A small sound classifier, trained from scratch: 11600 steps, 28.5 epochs.
Rows from block 5 of a small sound classifier, named by matrix and row number. Rows with one number belong to one channel. Each number is 128 + 24 x the weight over its row's rms, rounded and kept within 0 to 255. All counts start at 0. Numbers have three digits each.
After each channel's rows are labels from the 100 clips, of 14976, where the channel reaches its highest value: "responds to" is what is common among them; "loudest" is the band of the loudest frequency at the time of the peak. Only what is clearly more common there than usual is listed. The data: chords played on synthesised instruments.
# convs0: first width-11 conv (model.blocks.5.convs.0.weight, 96x96x11, each kernel summed), inputs 0-47
# convs1: second width-11 conv (model.blocks.5.convs.1.weight, 96x96x11, transposed, each kernel summed), outputs 0-47

convs0.57:112130141134186127130136097089113118116093147132099164128125109169105133086110125159127118143121088124097153146161084123106137118121160098150133
convs1.57:138162128083161154139132149167144176121114133153097102109124097131140114121139132173124114080125117135086124091125136103147092122151143133062144
responds to: arpeggio; playing: arpeggio down; inversion: first inversion; root: A
loudest: 500 to 1000 Hz

convs0.31:122128120090109136122124150174124152150137136143146168116149119148138157098116099121093163102122138134102128120122119102112156125152129187102126
convs1.31:132127155115139137126074145118117085118090115103097102101076145109133132106091093137079144140111158116120155140101159113116123139127135091092173
responds to: arpeggio; playing: arpeggio down; vibraphone-like
loudest: 500 to 1000 Hz

convs0.32:095150115129111107151074157129153162139131110105147157121131135117146124106089100131169134064097137123124125141108122126140080146090165145153138
convs1.32:120132138096151101109127136087100106091133120126132091128150121137113140134155121132111099150121136117088132137144163159116059116109136112084130
responds to: arpeggio; playing: arpeggio down; vibraphone-like
loudest: 500 to 1000 Hz

convs0.56:137100137183201100154146099126130131113107137143117132130126112152133115080120128137107115127151119097141139136138129115134086134179093107135189
convs1.56:125174132089148177114153147106132123097121153122102150115100133145135113131146096117122090119125124129146111098208133144141118095119124138119111
responds to: arpeggio; playing: arpeggio down
loudest: 500 to 1000 Hz

convs0.25:170119114124103098152133084122168111125111117127165128159118113106086146138123127122137155119130132111133162100116147137115124103131142139113050
convs1.25:113109151096117133131100132127109114134136169118116093143121134130144111123099134140115060089105176139119144125119130116179131120109131108161151
responds to: arpeggio; playing: arpeggio down; inversion: root position
loudest: 500 to 1000 Hz

convs0.9:134121122126162115118149144163110122153122120164179120095153161124102165088121165164118128113126088173113091122128101121142163107138112134098117
convs1.9:134117166156124174149119083133133093141122108114111140110091133089101133119101195144092123144144138115127138136131178134122103133108130102106129
responds to: arpeggio; playing: arpeggio down
loudest: 500 to 1000 Hz

convs0.49:149125105107108143112113134107154155118111120113148163102156143153103132151130109155138094188126112124112183149125121153132109121153099073112141
convs1.49:133118127157120086085132118139105142153103177129099145116107115131097157101125088090114111114140113148098153128074150101101092119134157134138154
responds to: arpeggio; playing: arpeggio down; the note F
loudest: 500 to 1000 Hz

convs0.83:111131127132153161148147122149124163119141152193108103120151117129141149084189133093149134115097089151144153148111112076122105143116103163119163
convs1.83:117128103112179157139135124153119093112176083084117162118123142122177104147116119111138101149135121131135109133137121118114155096119105159113129
responds to: arpeggio; playing: arpeggio down
loudest: 500 to 1000 Hz

convs0.79:116160102129096132153138163127116103123102127091150124073142138157113124151108170120175128119114174131125147134149098184096130138134161090155099
convs1.79:147120151133142128124106088154155140133109191149142098141111164079138087163144130133150107108140117159115106099141139082122143092091135135125110
responds to: arpeggio; playing: arpeggio up; root: D#
loudest: 250 to 500 Hz

convs0.22:146119145098117087108125116083086067117138120126109128117133094094164127107135096118137142128128131151123081150114137157106100122124163112088164
convs1.22:097117125151135134092157098132154146143137129098122150155119165152143099131161119174128112109091089121177110110156150066121145157116091160125141
responds to: inversion: second inversion; root: G#
loudest: 250 to 500 Hz

convs0.35:055140110125160153096129126167147142134118164113152159113120136132095114124104129134153142127107083103097110151148168125126150107137113134120112
convs1.35:140150179153108152134102150118131125157131070116132131116102109095140112149122134149140129132121170133145123095145084121172097160128139102127124
responds to: arpeggio; inversion: root position; the note D#; playing: arpeggio down
loudest: 500 to 1000 Hz

convs0.5:140124131102158119135158115165122174096144169154160149120136143186131155112130101150148133127125120126127131116077112132105098146127116127071122
convs1.5:133139142110158158167146149123112133131127112156108174089102146090134132122127159102124116144120110132140101142168155103174117094166101121146136
responds to: arpeggio; playing: arpeggio down; inversion: first inversion
loudest: 500 to 1000 Hz

convs0.66:123108134128154137145109117133086114098126153115141151075132121098083118125117122154132127122092096163104124134121120119169168121139128142105157
convs1.66:121140147082169110146137101157126109135166131116098122154128139109070155160122124112144110146137091154133145120127131117147150089105126119130170
responds to: arpeggio; the note C; playing: arpeggio up
loudest: 500 to 1000 Hz

convs0.55:140103111114128114124123126136105161143104156124090113109095126089150131166107109146105102129134101115131157157112141169133180092093123119125131
convs1.55:140144179154105112067131110102099116105112132118140121129144104142116128147141104151123097137127135114118179134100131100124129106117101157155113
responds to: arpeggio; playing: arpeggio down
loudest: 500 to 1000 Hz

convs0.13:128196112110090107131122156123148165103109153111143109141143108093107112168127122131131105105145104126163116142131178153168176095133154132134133
convs1.13:091112140154145109129100141118125154172090149119104146138128121119149147161108156115133121180132128144120144124114115116142129085150127098119114
responds to: inversion: root position; root: A
loudest: 500 to 1000 Hz

convs0.72:088180158156129095092133148179125143129132145125124118118146128138125120151118111146147097150123094117184130117104215115090153161118142133148140
convs1.72:124107133109133143110114142100136108093120074092125148137091067132138128116113146141093113140121130125115151113125122128166150115161070130112133
responds to: inversion: root position; playing: arpeggio down; power chord
loudest: 500 to 1000 Hz

convs0.17:109111119125156106158099122132126169180116121130115179135112127163133122109111098166096099150097105088107122090134102156125128125152132093115108
convs1.17:132151152102133146123146138132104119110128141126123120104143103179133107128114146090134188118097111110127126114142085131161145093177136150126151
responds to: inversion: first inversion; arpeggio; playing: arpeggio down; root: C
loudest: 500 to 1000 Hz

convs0.24:113128123147169191128145105131149105097116102147124110113178150121128134080120127122152117153111154110097188129141112118148078133168141123201105
convs1.24:119133146124111119104112130133148124123123128098126143115112142114107140153089105092163092064146124154134128063111130096121113108103156140069117
responds to: arpeggio; inversion: root position; playing: arpeggio down
loudest: 500 to 1000 Hz

convs0.77:130185142083139115139154155116150120202095117110101095125131128111180142138125142149138098129126082107117110078131126159151153144121157098136109
convs1.77:101135107158152157100133107147115115079100128168143131132140171143123168102126088162133120118139134077134125121136080102134122074123143141118119
responds to: inversion: first inversion; root: F; root: F#
loudest: 250 to 500 Hz

convs0.34:143129141120128124113125112151159164128150167093121123085136111152115165152095108172170140099166083100098110146141153130130111142101111139095122
convs1.34:107136105133135126140119133139143120153124121140122167130104167104128112143163165121074108150130110139131099137142179084135111151144129147135098
responds to: arpeggio; playing: arpeggio down
loudest: 500 to 1000 Hz

convs0.43:091154140113101117102144140154172112098124132116130136102124151098160093115140111134093106102072109146114159097092103135164146074115123146141143
convs1.43:098148133129118134118134117135119142144120145139126137122145151151096098132121180142119136135126084143119124124125120143104181114099134170105139
responds to: arpeggio; playing: arpeggio down
loudest: 500 to 1000 Hz

convs0.80:147143174127121135142115120112113120095129121160077121122096156108147209083137158121139127104127131140157097107095135126158177147134131127142112
convs1.80:111109072091123173131117117107119126142129123158138096179092106123140092141111104164171120141133143125168141115131153124155116110131085116161111
responds to: arpeggio; playing: arpeggio down; inversion: second inversion; root: C
loudest: 500 to 1000 Hz

convs0.68:124127121107120119134145113101055104127148134161111149098108158127085166139115159109131117160150115096113114069099132113148135132109090109096110
convs1.68:134111118129098123115117147121119150174131117115118141095106125116138131111179157127118178135104179143158125188132186110123121154087102108114159
responds to: inversion: second inversion; arpeggio; playing: arpeggio down; root: C
loudest: 500 to 1000 Hz

convs0.85:151173142149172142112152141108118165127109118129144127095134141074145145102138103147115126141087131133184125141155114166100109115124121158125144
convs1.85:119106107068153123101147139141102114117135107149130157104147095142102092118093164097106103129111127098070153094142164095148152135120085098129149
responds to: arpeggio; playing: arpeggio down
loudest: 500 to 1000 Hz